Rows from block 9 of the audio encoder of a small contrastive audio-text model, named by matrix and row number. Rows with one number belong to one neuron. Each number is 200 + 20 x the weight over its row's rms, rounded and kept within 0 to 999. All counts start at 0.
After each neuron's rows are labels from the 100 clips, of 14848, where the neuron reaches its highest value: "responds to" is what is common among them; "band" is the frequency band that holds the peak. Only what is clearly more common there than usual is listed. The data: notes from a synthesiser with random patches. In brackets: how many of the 100, against the usual share in percent.
# fc1: MLP up (encoder.blocks.9.mlp.fc1.weight, 1024x256), inputs 172-214
# fc2: MLP down (encoder.blocks.9.mlp.fc2.weight, 256x1024, transposed), outputs 172-214

fc1.715,204,161,173,175,195,220,214,203,195,217,173,171,209,205,209,213,193,220,185,172,210,174,223,207,173,208,200,220,207,150,215,189,211,188,222,199,209,199,193,174,207,220,217
fc2.715,229,223,196,159,221,189,233,196,213,230,234,196,197,205,211,187,210,187,197,210,198,230,228,210,209,175,225,175,253,186,221,211,200,203,210,202,197,210,220,188,199,179,194
responds to: harmonic FM (61 vs 10.1); hard sync (28 vs 10.5)
band: 1000 to 2000 Hz (63 vs 25)

fc1.258,170,187,174,166,181,181,195,191,176,198,209,180,205,204,178,197,193,231,207,190,222,224,232,177,212,178,200,173,166,226,179,203,202,203,197,187,182,176,162,201,210,213,200
fc2.258,169,177,203,184,153,195,176,191,191,207,220,206,192,222,191,175,188,217,179,183,182,195,198,249,198,163,203,201,209,197,202,212,166,211,207,171,220,222,207,222,193,203,187
responds to: ring modulation (92 vs 10.1); no filter (41 vs 19.6)
band: 1000 to 2000 Hz (56 vs 25)

fc1.254,171,131,190,198,185,200,190,211,212,184,228,210,177,220,194,195,232,204,221,182,200,211,191,194,224,183,204,208,221,171,234,209,256,193,173,214,184,200,173,214,214,207,208
fc2.254,198,234,224,199,228,204,201,196,190,198,213,231,197,214,221,202,177,196,205,214,160,212,216,228,174,233,217,206,225,211,206,201,192,208,203,212,194,202,188,201,197,202,189
responds to: low-pass (87 vs 20.2); triangle (73 vs 9.9)
band: 2000 to 4000 Hz (57 vs 25)

fc1.320,213,153,200,220,207,185,245,179,194,192,163,224,215,184,220,211,234,211,212,186,188,183,190,206,231,191,197,204,194,235,216,202,236,170,224,165,196,199,204,200,182,176,230
fc2.320,201,225,237,208,194,213,196,189,216,195,190,194,193,177,159,191,194,204,197,219,190,179,199,198,182,232,187,178,195,188,215,192,186,226,194,239,182,208,214,214,179,182,236
responds to: low-pass (81 vs 20.2); resonance (55 vs 15.3); triangle (50 vs 9.9)
band: 2000 to 4000 Hz (60 vs 25)

fc1.309,197,223,246,191,203,200,213,222,230,218,202,184,200,235,224,156,219,197,205,212,203,216,191,163,204,221,225,225,215,203,206,160,196,216,195,167,220,224,178,205,225,201,238
fc2.309,182,224,203,196,191,211,201,194,172,203,197,186,211,168,218,198,191,201,167,193,188,200,242,193,203,185,190,205,211,214,216,196,189,192,211,208,189,221,186,160,206,218,220
responds to: drive (54 vs 24.8); notch (48 vs 20.2); harmonic FM (30 vs 10.1)
band: 2000 to 4000 Hz (68 vs 25)

fc1.246,208,263,180,190,224,198,203,224,192,211,220,174,165,191,186,208,171,220,198,211,226,206,180,195,211,220,196,219,255,181,185,165,178,189,202,196,208,181,202,195,194,225,214
fc2.246,249,199,168,211,204,202,239,216,154,193,200,144,206,191,216,181,190,182,220,161,182,187,168,228,211,213,183,170,228,236,191,227,208,201,200,196,233,185,199,183,192,168,185
responds to: harmonic FM (68 vs 10.1)
band: 1000 to 2000 Hz (52 vs 25)

fc1.155,173,207,202,207,222,198,201,171,193,206,227,207,175,191,184,201,206,207,153,191,205,226,170,194,186,191,193,173,214,184,211,209,173,191,198,203,180,172,188,229,203,176,199
fc2.155,171,218,191,233,205,204,171,208,198,211,198,164,184,213,230,206,204,226,184,211,208,195,193,224,182,196,229,194,176,202,204,198,195,232,203,206,205,210,206,184,182,182,194
responds to: notch (62 vs 20.2); filter closing (60 vs 20.2)
band: 4000 to 8000 Hz (61 vs 25)

fc1.727,257,201,189,144,215,266,211,175,200,204,190,202,192,189,196,180,145,205,158,200,218,207,237,186,161,215,154,217,196,195,205,205,184,190,199,208,197,220,171,192,190,221,182
fc2.727,171,198,158,205,180,190,215,183,207,180,192,246,194,197,191,194,156,206,211,229,194,197,242,199,226,227,221,221,184,191,184,202,196,215,168,201,175,214,212,170,208,232,195
responds to: notch (96 vs 20.2); filter motion: fixed filter (95 vs 20.4)
band: 250 to 500 Hz (50 vs 25)

fc1.607,164,219,181,179,201,189,196,211,190,189,159,222,197,215,198,206,230,221,209,188,194,228,178,197,207,177,209,177,238,196,191,206,178,196,229,214,175,206,202,184,239,185,199
fc2.607,149,196,195,225,233,190,245,189,165,196,201,197,200,218,224,190,209,192,207,258,207,221,202,192,194,193,238,250,165,233,188,191,167,193,189,245,200,188,186,197,206,183,222
responds to: narrow pulse (99 vs 9.6)
band: 2000 to 4000 Hz (63 vs 25)

fc1.557,203,196,215,200,217,190,227,185,162,226,181,190,190,193,199,178,197,187,226,221,184,181,188,209,178,216,221,210,154,203,206,191,192,187,151,182,186,196,198,214,168,213,172
fc2.557,195,217,217,182,195,172,227,164,221,210,192,189,171,201,200,172,183,195,214,235,205,202,170,214,160,206,221,181,177,215,200,213,228,199,202,199,196,201,219,208,174,171,214
responds to: harmonic FM (47 vs 10.1)
band: 1000 to 2000 Hz (55 vs 25)

fc1.366,183,207,203,207,218,229,192,216,198,210,196,203,212,239,222,190,163,192,203,179,190,187,194,211,227,207,208,208,207,179,210,214,190,200,188,203,186,246,139,192,218,200,187
fc2.366,183,224,178,214,205,202,169,183,197,199,204,185,226,180,230,207,196,161,169,243,213,208,212,204,211,196,182,199,218,195,228,198,175,204,227,190,211,173,199,208,204,209,187
responds to: narrow pulse (34 vs 9.6)
band: 4000 to 8000 Hz (57 vs 25)

fc1.26,173,197,170,216,177,195,188,215,210,191,176,201,216,220,196,176,221,214,222,217,187,173,178,214,204,244,229,222,240,237,200,212,158,225,193,189,206,216,190,179,215,220,201
fc2.26,218,195,177,209,154,182,172,198,149,193,202,206,194,187,245,198,183,202,230,191,216,205,181,172,178,179,184,183,253,207,189,228,218,179,173,254,207,202,195,179,173,205,222
responds to: ring modulation (94 vs 10.1)
band: 250 to 500 Hz (96 vs 25)

fc1.24,205,196,182,184,221,203,178,185,214,219,227,155,198,193,202,212,197,192,195,220,185,205,173,197,191,185,213,234,223,183,234,201,166,164,193,207,209,224,192,242,197,213,181
fc2.24,194,224,203,192,209,193,187,160,189,203,198,224,189,215,222,218,215,204,198,213,225,195,176,217,210,168,186,199,212,219,221,164,206,191,187,224,183,175,193,196,216,216,201
responds to: filter wobble (92 vs 19.7); high-pass (68 vs 20.2)
band: 1000 to 2000 Hz (77 vs 25)

fc1.48,214,182,194,176,214,216,219,185,204,196,187,243,195,219,190,222,230,191,183,187,204,156,202,177,183,195,183,205,181,193,216,177,237,181,213,178,190,207,186,166,207,176,197
fc2.48,190,196,200,215,216,203,214,208,220,176,211,169,164,172,212,201,228,189,238,220,191,207,192,201,182,206,172,198,195,200,189,184,185,227,223,242,181,207,177,219,187,179,203
responds to: filter wobble (46 vs 19.7); ring modulation (33 vs 10.1)
band: 1000 to 2000 Hz (52 vs 25)

fc1.210,150,245,206,191,173,192,200,205,190,190,195,156,200,218,196,193,198,171,212,206,214,195,194,189,220,235,204,188,236,240,187,224,183,156,168,194,218,190,178,239,261,192,214
fc2.210,136,169,191,181,168,178,210,200,172,198,202,223,199,204,185,197,192,174,201,199,199,214,200,196,214,189,188,215,197,197,202,210,213,211,181,226,212,194,202,209,225,201,187
responds to: harmonic FM (83 vs 10.1)
band: 250 to 500 Hz (68 vs 25)

fc1.110,195,154,202,201,181,198,192,230,193,205,149,173,199,210,177,203,213,201,211,218,227,196,222,188,197,176,199,216,215,220,182,214,174,177,220,174,178,187,215,186,226,209,205
fc2.110,195,181,190,199,194,214,181,239,195,215,212,184,186,170,180,214,204,228,190,181,150,214,222,214,201,205,215,187,198,212,213,209,202,198,234,207,187,204,222,205,219,200,197
responds to: ring modulation (54 vs 10.1)
band: 1000 to 2000 Hz (90 vs 25)

fc1.571,205,179,182,194,227,190,206,207,217,202,183,216,190,186,206,201,217,228,203,185,189,201,211,194,186,216,180,210,212,210,169,232,196,223,177,185,207,218,195,211,200,228,206
fc2.571,199,213,191,191,199,223,225,180,192,176,206,177,194,210,188,151,172,225,198,210,213,181,191,206,204,179,202,201,186,195,185,218,185,190,195,200,190,215,172,189,199,195,234
responds to: glide (79 vs 22.8); square (28 vs 10)
band: 2000 to 4000 Hz (73 vs 25)

fc1.186,189,197,175,194,178,223,191,194,170,183,228,180,169,183,227,201,176,257,203,186,173,201,204,169,209,207,162,191,250,206,214,183,199,198,225,231,197,235,178,213,227,211,199
fc2.186,224,201,202,211,213,197,220,200,166,185,189,215,180,208,242,156,190,223,223,192,213,203,207,239,175,218,193,217,200,221,214,207,198,192,225,194,224,192,221,204,196,198,220
responds to: drive (82 vs 24.8); ring modulation (57 vs 10.1); text has "register" (54 vs 23)
band: 1000 to 2000 Hz (70 vs 25)

fc1.690,206,197,204,221,186,187,210,201,195,161,187,215,179,233,168,179,201,220,202,187,190,164,169,183,158,197,204,166,208,204,176,193,198,182,184,214,215,237,196,202,220,200,200
fc2.690,216,237,203,185,195,193,191,208,183,223,216,204,202,231,226,208,176,210,147,208,213,187,202,208,180,194,218,205,200,203,204,196,202,199,199,210,212,161,184,195,209,201,212
responds to: tremolo (78 vs 24.5); no filter (46 vs 19.6); noise (28 vs 10.2)
band: 1000 to 2000 Hz (55 vs 25)

fc1.523,178,196,178,195,199,177,201,179,191,218,195,201,233,219,247,183,219,182,215,180,205,190,184,162,172,190,231,213,207,185,214,173,196,213,207,184,215,211,171,208,206,195,223
fc2.523,193,193,189,185,209,206,174,224,197,163,209,180,210,239,207,197,233,197,197,185,204,203,190,220,159,237,239,237,209,190,192,170,205,204,221,195,190,200,189,207,207,200,212
responds to: high-pass (46 vs 20.2); resonance (34 vs 15.3); detuned saws (27 vs 10.1)
band: 4000 to 8000 Hz (54 vs 25)

fc1.682,199,172,170,205,197,158,205,185,190,211,184,194,211,216,207,197,219,212,184,227,226,218,236,223,183,187,157,207,203,171,176,209,198,193,184,209,163,180,198,197,215,195,218
fc2.682,222,184,159,240,213,188,184,208,178,182,191,237,196,188,161,204,190,217,189,230,165,192,204,197,210,176,206,234,203,202,186,210,201,208,195,151,231,164,201,194,207,190,190
responds to: high-pass (69 vs 20.2); narrow pulse (52 vs 9.6)
band: 1000 to 2000 Hz (66 vs 25)

fc1.667,250,176,178,208,178,205,192,192,195,174,202,192,195,203,246,194,198,177,214,198,203,230,240,204,180,193,226,200,191,164,208,179,218,209,211,187,197,198,193,194,163,192,201
fc2.667,215,183,204,189,230,218,208,157,217,227,207,191,211,202,199,200,210,185,219,170,184,180,210,214,222,178,186,191,213,202,218,199,214,228,174,194,168,202,198,186,181,193,211
responds to: filter closing (81 vs 20.2); high-pass (73 vs 20.2)
band: 1000 to 2000 Hz (60 vs 25)

fc1.600,223,167,208,206,196,149,174,215,187,199,187,175,215,199,161,190,192,176,195,180,160,208,178,211,211,177,208,191,214,197,211,204,229,221,207,212,194,206,205,212,193,178,210
fc2.600,209,209,203,174,208,193,198,245,188,171,190,202,200,194,213,218,191,184,199,212,211,174,217,199,211,175,235,193,223,175,187,215,188,204,161,203,192,176,221,192,170,170,179
responds to: tremolo (60 vs 24.5); notch (43 vs 20.2)
band: 250 to 500 Hz (58 vs 25)

fc1.509,224,226,214,216,192,226,220,223,186,173,199,186,206,184,181,201,212,214,172,201,230,179,186,202,209,217,177,166,217,230,249,221,190,186,176,189,180,216,193,225,204,193,201
fc2.509,208,158,216,160,188,199,175,178,239,203,203,165,212,177,198,188,182,218,225,230,223,207,223,194,227,229,214,176,210,181,195,173,220,185,199,186,219,220,207,228,210,192,197
responds to: ring modulation (98 vs 10.1); no filter (42 vs 19.6)
band: 250 to 500 Hz (99 vs 25)

fc1.359,248,196,219,189,214,181,223,229,216,227,199,191,202,174,161,193,204,200,176,199,198,182,213,182,234,188,191,197,200,188,206,217,202,243,199,189,217,219,210,222,212,191,180
fc2.359,253,174,220,195,194,182,216,185,193,168,180,177,208,176,192,177,190,181,184,169,191,204,155,205,193,152,211,215,175,221,225,204,215,210,180,197,192,202,220,210,187,216,188
responds to: glide (46 vs 22.8); filter wobble (45 vs 19.7); oscillator: hard sync (26 vs 10.5)
band: 1000 to 2000 Hz (53 vs 25)

fc1.89,223,191,225,231,168,217,189,193,210,182,214,174,210,187,176,183,208,225,175,212,198,228,175,181,208,193,184,190,211,207,227,164,189,188,194,178,227,206,199,203,204,181,191
fc2.89,196,208,189,179,189,207,185,202,189,194,221,232,204,199,179,213,174,187,194,184,216,196,195,187,217,173,225,169,190,207,216,210,189,216,200,223,216,192,219,194,220,229,177
responds to: drive (69 vs 24.8); noise (26 vs 10.2)
band: 4000 to 8000 Hz (53 vs 25)

fc1.56,153,168,214,207,216,190,220,225,197,233,220,206,184,162,213,207,218,175,216,204,195,184,172,200,214,225,194,221,170,200,187,184,222,191,205,202,233,197,212,200,235,177,189
fc2.56,178,209,179,229,184,218,211,197,177,209,186,175,205,182,193,222,189,168,217,216,193,171,180,207,194,208,208,212,210,199,165,199,206,218,199,158,208,198,221,199,181,197,211
responds to: high-pass (77 vs 20.2); drive (56 vs 24.8); resonance (45 vs 15.3)
band: 1000 to 2000 Hz (62 vs 25)

fc1.575,224,203,192,206,228,154,254,207,182,244,202,182,212,238,228,208,192,216,223,222,195,253,189,184,200,209,294,204,226,209,201,183,212,202,185,180,204,186,199,193,212,181,183
fc2.575,156,208,187,195,185,239,214,233,239,189,199,199,189,202,189,207,207,188,198,150,200,218,205,229,185,200,195,184,199,179,207,203,207,198,182,221,245,208,172,202,207,203,208
responds to: filter closing (78 vs 20.2); low-pass (62 vs 20.2)
band: 2000 to 4000 Hz (65 vs 25)

fc1.333,194,201,203,235,208,179,205,166,181,208,210,217,177,201,199,215,171,199,217,195,195,234,215,209,174,175,166,194,212,185,217,200,200,203,178,194,194,215,220,228,211,215,218
fc2.333,212,215,213,209,189,192,228,189,209,210,215,218,192,226,209,223,192,222,205,241,218,192,196,192,188,202,197,192,205,169,176,220,202,198,178,198,203,195,200,208,205,240,206
responds to: drive (91 vs 24.8); harmonic FM (42 vs 10.1)
band: 1000 to 2000 Hz (90 vs 25)

fc1.194,169,209,207,174,192,193,141,205,197,187,185,215,182,198,194,182,194,223,218,257,162,195,167,237,203,207,224,204,225,218,215,216,191,196,213,193,239,239,170,151,191,191,212
fc2.194,215,191,204,160,165,189,161,183,215,206,217,173,200,201,206,216,195,210,223,242,223,184,184,163,233,187,203,180,215,220,168,175,204,180,194,209,222,214,194,185,217,196,224
responds to: low-pass (70 vs 20.2); filter closing (51 vs 20.2); resonance (46 vs 15.3)
band: 250 to 500 Hz (51 vs 25)

fc1.248,192,212,177,172,178,208,197,178,178,202,179,210,212,196,210,221,223,225,194,246,215,165,209,213,218,182,183,202,191,227,222,189,244,191,206,182,203,212,211,203,209,202,187
fc2.248,230,203,196,195,217,188,214,200,178,218,221,175,195,187,189,166,198,196,216,237,216,190,213,177,197,176,224,214,208,190,182,205,199,217,233,264,198,245,220,214,186,191,197
responds to: hard sync (81 vs 10.5); high-pass (50 vs 20.2)
band: 2000 to 4000 Hz (62 vs 25)

fc1.475,214,207,207,197,186,213,203,170,181,226,198,207,185,201,259,222,200,225,184,246,220,208,185,205,226,184,222,172,225,201,214,206,185,199,221,205,207,231,188,205,232,211,206
fc2.475,177,236,201,210,183,191,150,231,205,192,194,161,195,206,222,210,217,229,209,204,218,210,206,199,197,170,189,221,206,217,227,206,202,196,229,200,212,191,151,205,209,221,223
responds to: filter closing (87 vs 20.2); low-pass (61 vs 20.2)
band: 250 to 500 Hz (50 vs 25)

fc1.416,180,178,215,202,211,204,249,208,188,239,221,253,185,213,184,204,218,181,178,163,187,195,207,214,186,170,190,233,191,183,232,160,204,195,187,197,183,189,186,224,183,186,224
fc2.416,196,190,198,213,217,189,181,242,200,222,213,177,185,193,191,182,194,192,195,171,212,184,206,195,189,216,186,205,222,200,231,161,212,229,197,221,175,220,187,180,146,178,209
responds to: filter wobble (54 vs 19.7); inharmonic FM (26 vs 10)
band: 2000 to 4000 Hz (57 vs 25)

fc1.8,198,206,235,214,212,207,177,239,210,216,218,201,222,201,208,229,214,204,209,203,198,233,201,212,185,206,208,175,228,211,197,215,153,206,183,184,177,201,195,175,232,211,226
fc2.8,228,205,211,191,217,217,197,204,192,182,247,205,194,196,218,214,189,186,216,173,227,180,203,172,158,219,192,237,239,208,205,245,163,218,201,169,189,192,198,191,203,217,214
responds to: hard sync (69 vs 10.5)
band: 250 to 500 Hz (54 vs 25)

fc1.232,191,211,157,212,225,175,175,221,172,205,190,175,190,160,195,205,212,212,205,187,182,157,180,162,196,181,203,246,226,226,189,186,141,146,193,234,246,217,201,193,185,154,198
fc2.232,207,187,212,172,209,177,200,198,195,219,215,220,202,179,183,234,204,212,213,204,204,182,179,194,173,250,207,177,187,213,193,171,206,233,211,224,198,182,172,208,185,189,166
responds to: hard sync (56 vs 10.5); low-pass (44 vs 20.2)
band: 1000 to 2000 Hz (81 vs 25)

fc1.699,153,204,208,216,179,239,178,208,227,219,188,209,202,206,196,189,202,219,166,175,180,202,206,195,195,183,162,193,179,186,240,166,180,191,196,205,192,198,224,218,187,194,177
fc2.699,246,206,184,194,209,197,201,195,156,210,165,221,192,206,187,206,207,142,185,191,235,225,204,208,221,229,203,195,175,215,208,242,191,215,181,277,194,189,211,220,204,198,170
responds to: harmonic FM (54 vs 10.1); inharmonic FM (37 vs 10)
band: 4000 to 8000 Hz (96 vs 25)

fc1.426,187,213,198,232,214,187,202,192,183,159,230,191,198,195,217,190,214,186,187,219,192,193,209,210,183,184,214,170,163,205,203,211,196,227,183,221,201,198,189,206,204,189,187
fc2.426,162,212,211,189,198,198,217,198,214,208,203,198,189,207,187,150,192,170,209,217,191,216,161,195,176,207,200,202,221,185,231,193,162,156,217,191,198,175,212,210,203,204,201
responds to: glide (99 vs 22.8); pluck (89 vs 25.1)
band: 2000 to 4000 Hz (76 vs 25)

fc1.486,154,215,171,180,183,176,176,185,209,202,234,200,221,186,181,212,196,229,196,177,194,222,215,196,216,202,187,212,158,202,210,213,208,220,186,213,216,177,210,193,186,229,226
fc2.486,198,169,195,199,194,182,190,205,196,210,189,195,214,216,211,181,156,215,205,218,205,193,222,220,166,146,228,208,183,202,181,199,185,192,202,212,193,195,190,207,203,228,194
responds to: ring modulation (97 vs 10.1)
band: 1000 to 2000 Hz (51 vs 25)

fc1.468,158,248,237,215,201,211,213,189,212,164,184,172,217,183,196,215,227,166,194,181,186,153,230,215,173,210,238,171,188,214,226,197,190,172,201,225,235,194,205,212,193,194,162
fc2.468,190,173,179,202,197,200,216,194,192,191,210,198,202,175,174,201,191,198,202,249,217,190,218,227,197,179,220,213,193,232,221,200,211,214,216,224,207,200,186,189,192,228,170
responds to: harmonic FM (69 vs 10.1); inharmonic FM (31 vs 10)
band: 2000 to 4000 Hz (62 vs 25)

fc1.178,187,214,188,210,201,188,189,233,173,180,210,196,191,201,250,221,225,175,202,199,205,196,144,174,205,212,200,239,196,193,194,188,227,184,212,191,215,197,188,225,214,225,215
fc2.178,158,211,207,220,189,192,178,195,205,240,211,216,218,213,143,216,207,198,185,175,194,188,212,226,189,193,211,201,195,188,207,193,189,179,207,209,170,237,210,198,219,197,189
responds to: notch (97 vs 20.2); filter opening (68 vs 20.1)
band: 2000 to 4000 Hz (53 vs 25)

fc1.401,192,142,199,178,190,218,220,195,191,175,196,171,185,174,202,192,191,228,182,240,183,201,208,203,198,188,230,207,195,203,194,189,232,201,180,195,191,172,170,179,215,217,162
fc2.401,195,254,194,207,187,174,180,192,220,187,210,246,208,200,176,229,214,184,218,180,201,206,201,212,234,219,187,210,189,200,242,158,197,198,194,173,228,219,181,222,219,207,209
responds to: hard sync (81 vs 10.5); bass register (53 vs 23)
band: 1000 to 2000 Hz (57 vs 25)

fc1.22,200,216,184,204,228,176,163,210,195,213,204,216,178,214,188,223,200,213,179,198,235,212,192,189,211,210,207,194,233,217,229,194,193,167,196,188,179,195,182,192,203,186,181
fc2.22,172,183,206,219,187,214,202,238,193,181,224,202,205,203,179,178,187,209,233,214,182,224,196,174,201,228,203,211,218,164,209,169,187,225,206,194,224,195,220,164,169,217,189
responds to: low-pass (80 vs 20.2); filter closing (79 vs 20.2)
band: 2000 to 4000 Hz (69 vs 25)

fc1.151,201,187,220,204,197,193,193,178,184,202,204,208,192,211,205,194,195,204,201,223,260,182,194,185,214,205,215,178,220,184,205,222,231,189,219,175,242,189,197,203,197,178,178
fc2.151,232,203,184,177,193,219,216,195,200,208,193,144,178,217,166,188,195,191,200,215,161,206,177,224,199,192,224,169,254,208,185,241,171,201,182,191,178,208,222,191,212,210,194
responds to: low-pass (93 vs 20.2); resonance (54 vs 15.3); hard sync (43 vs 10.5)
band: 2000 to 4000 Hz (55 vs 25)

fc1.618,234,179,177,195,162,194,196,181,196,183,210,234,171,200,198,209,222,226,201,241,189,226,173,191,198,223,195,209,210,191,189,218,170,204,235,215,218,208,200,222,201,173,218
fc2.618,231,200,244,200,192,204,189,180,219,202,180,151,195,196,224,214,167,212,209,210,199,192,176,225,229,164,213,213,214,214,201,183,219,193,218,206,201,193,226,171,182,219,207
responds to: tremolo (55 vs 24.5); saw (47 vs 9.6); no filter (45 vs 19.6)
band: 4000 to 8000 Hz (96 vs 25)

fc1.119,235,195,162,221,205,202,181,223,222,206,184,235,168,181,220,176,249,189,211,211,203,198,217,160,199,183,155,179,202,214,218,222,217,214,227,169,195,190,184,219,192,200,203
fc2.119,179,201,207,182,207,167,197,201,182,175,204,211,216,217,206,195,188,203,172,197,178,191,182,233,209,215,187,188,260,196,210,196,208,195,213,167,212,205,185,208,175,221,203
responds to: notch (87 vs 20.2); filter motion: fixed filter (42 vs 20.4)
band: 2000 to 4000 Hz (50 vs 25)

fc1.342,223,186,220,204,206,148,211,221,231,199,203,199,187,220,205,173,204,213,181,217,181,206,193,207,194,175,218,218,228,181,214,216,210,194,204,202,163,220,208,242,226,189,190
fc2.342,202,201,202,235,216,225,177,197,197,153,174,186,186,199,210,202,186,181,184,217,208,248,203,184,224,224,206,196,204,222,238,210,177,209,197,223,175,192,192,164,232,179,185
responds to: tremolo (61 vs 24.5); triangle (25 vs 9.9)
band: 4000 to 8000 Hz (70 vs 25)

fc1.34,175,202,175,197,208,198,204,199,183,202,200,211,240,205,212,181,219,208,196,205,206,183,200,218,177,188,188,165,204,210,186,220,195,204,180,184,203,162,204,229,177,197,185
fc2.34,191,180,183,195,196,180,187,244,216,187,197,210,173,245,208,133,198,209,174,195,197,179,200,206,209,221,172,226,210,202,221,225,209,180,189,214,192,201,200,196,201,216,207
responds to: glide (100 vs 22.8); pad (89 vs 25.3)
band: 1000 to 2000 Hz (51 vs 25)

fc1.259,202,198,204,189,184,188,193,212,223,194,195,224,169,199,193,187,212,210,218,206,182,213,172,211,176,218,197,187,207,221,231,204,208,238,199,184,231,191,264,202,198,225,209
fc2.259,214,176,193,185,166,212,202,188,220,185,190,193,211,228,213,228,185,183,192,185,195,191,208,198,150,206,192,200,171,199,225,197,218,208,217,231,200,218,210,191,223,201,210
responds to: glide (62 vs 22.8); gate (60 vs 25.2); filter wobble (47 vs 19.7)
band: 4000 to 8000 Hz (57 vs 25)

fc1.438,180,205,176,186,176,217,195,217,222,226,212,172,206,236,205,191,229,243,189,222,207,220,191,202,204,200,196,220,154,189,208,206,177,209,184,170,191,215,188,203,182,193,172
fc2.438,171,222,229,194,198,219,165,197,188,186,241,269,202,213,205,211,210,217,216,199,213,175,178,180,213,220,208,221,171,179,187,212,213,170,210,160,219,185,234,201,207,185,219
responds to: high-pass (44 vs 20.2); pitch class: C (29 vs 6.7); saw (26 vs 9.6)
band: 250 to 500 Hz (57 vs 25)

fc1.1,187,202,190,193,191,216,224,214,177,216,202,224,248,181,199,168,183,165,201,202,198,214,211,185,204,219,176,189,163,213,220,197,226,188,194,199,201,210,180,234,213,224,212
fc2.1,210,185,189,209,211,230,181,231,184,198,207,168,203,197,204,245,218,201,211,221,148,197,178,178,225,191,169,180,174,186,197,160,183,244,203,199,222,178,173,207,231,175,180
responds to: filter closing (83 vs 20.2); notch (79 vs 20.2)
band: 1000 to 2000 Hz (51 vs 25)

fc1.745,180,170,195,172,187,196,228,206,185,180,184,215,207,241,194,199,243,203,205,184,233,225,221,211,233,180,201,194,202,193,194,191,186,186,200,191,196,210,203,173,205,209,170
fc2.745,164,194,172,186,198,214,212,217,214,204,204,196,200,187,148,209,186,204,224,146,174,201,194,178,191,208,234,202,214,190,225,158,178,189,213,237,211,216,172,213,211,199,204
responds to: ring modulation (100 vs 10.1); no filter (54 vs 19.6)
band: 1000 to 2000 Hz (57 vs 25)

fc1.39,196,221,188,211,174,213,184,163,191,215,164,217,167,198,237,186,205,172,171,222,210,191,194,188,185,205,176,208,197,232,237,212,210,190,173,200,186,223,205,186,208,179,192
fc2.39,191,222,199,169,204,167,220,203,212,204,177,168,165,198,206,214,177,178,180,211,246,217,187,192,215,214,197,210,206,196,200,173,206,175,223,161,221,199,197,191,189,202,192
responds to: low-pass (46 vs 20.2); inharmonic FM (34 vs 10)
band: 1000 to 2000 Hz (59 vs 25)

fc1.395,181,192,186,209,233,209,179,224,183,190,205,219,215,180,195,206,232,189,198,212,188,173,212,210,214,212,202,187,203,203,206,165,195,177,202,197,194,210,172,165,202,233,216
fc2.395,171,201,177,199,200,212,215,224,200,223,195,200,194,177,198,204,216,196,196,171,214,205,211,185,196,234,223,172,187,189,221,207,193,172,215,184,227,193,210,177,215,221,189
responds to: low-pass (70 vs 20.2); filter closing (47 vs 20.2)
band: 2000 to 4000 Hz (71 vs 25)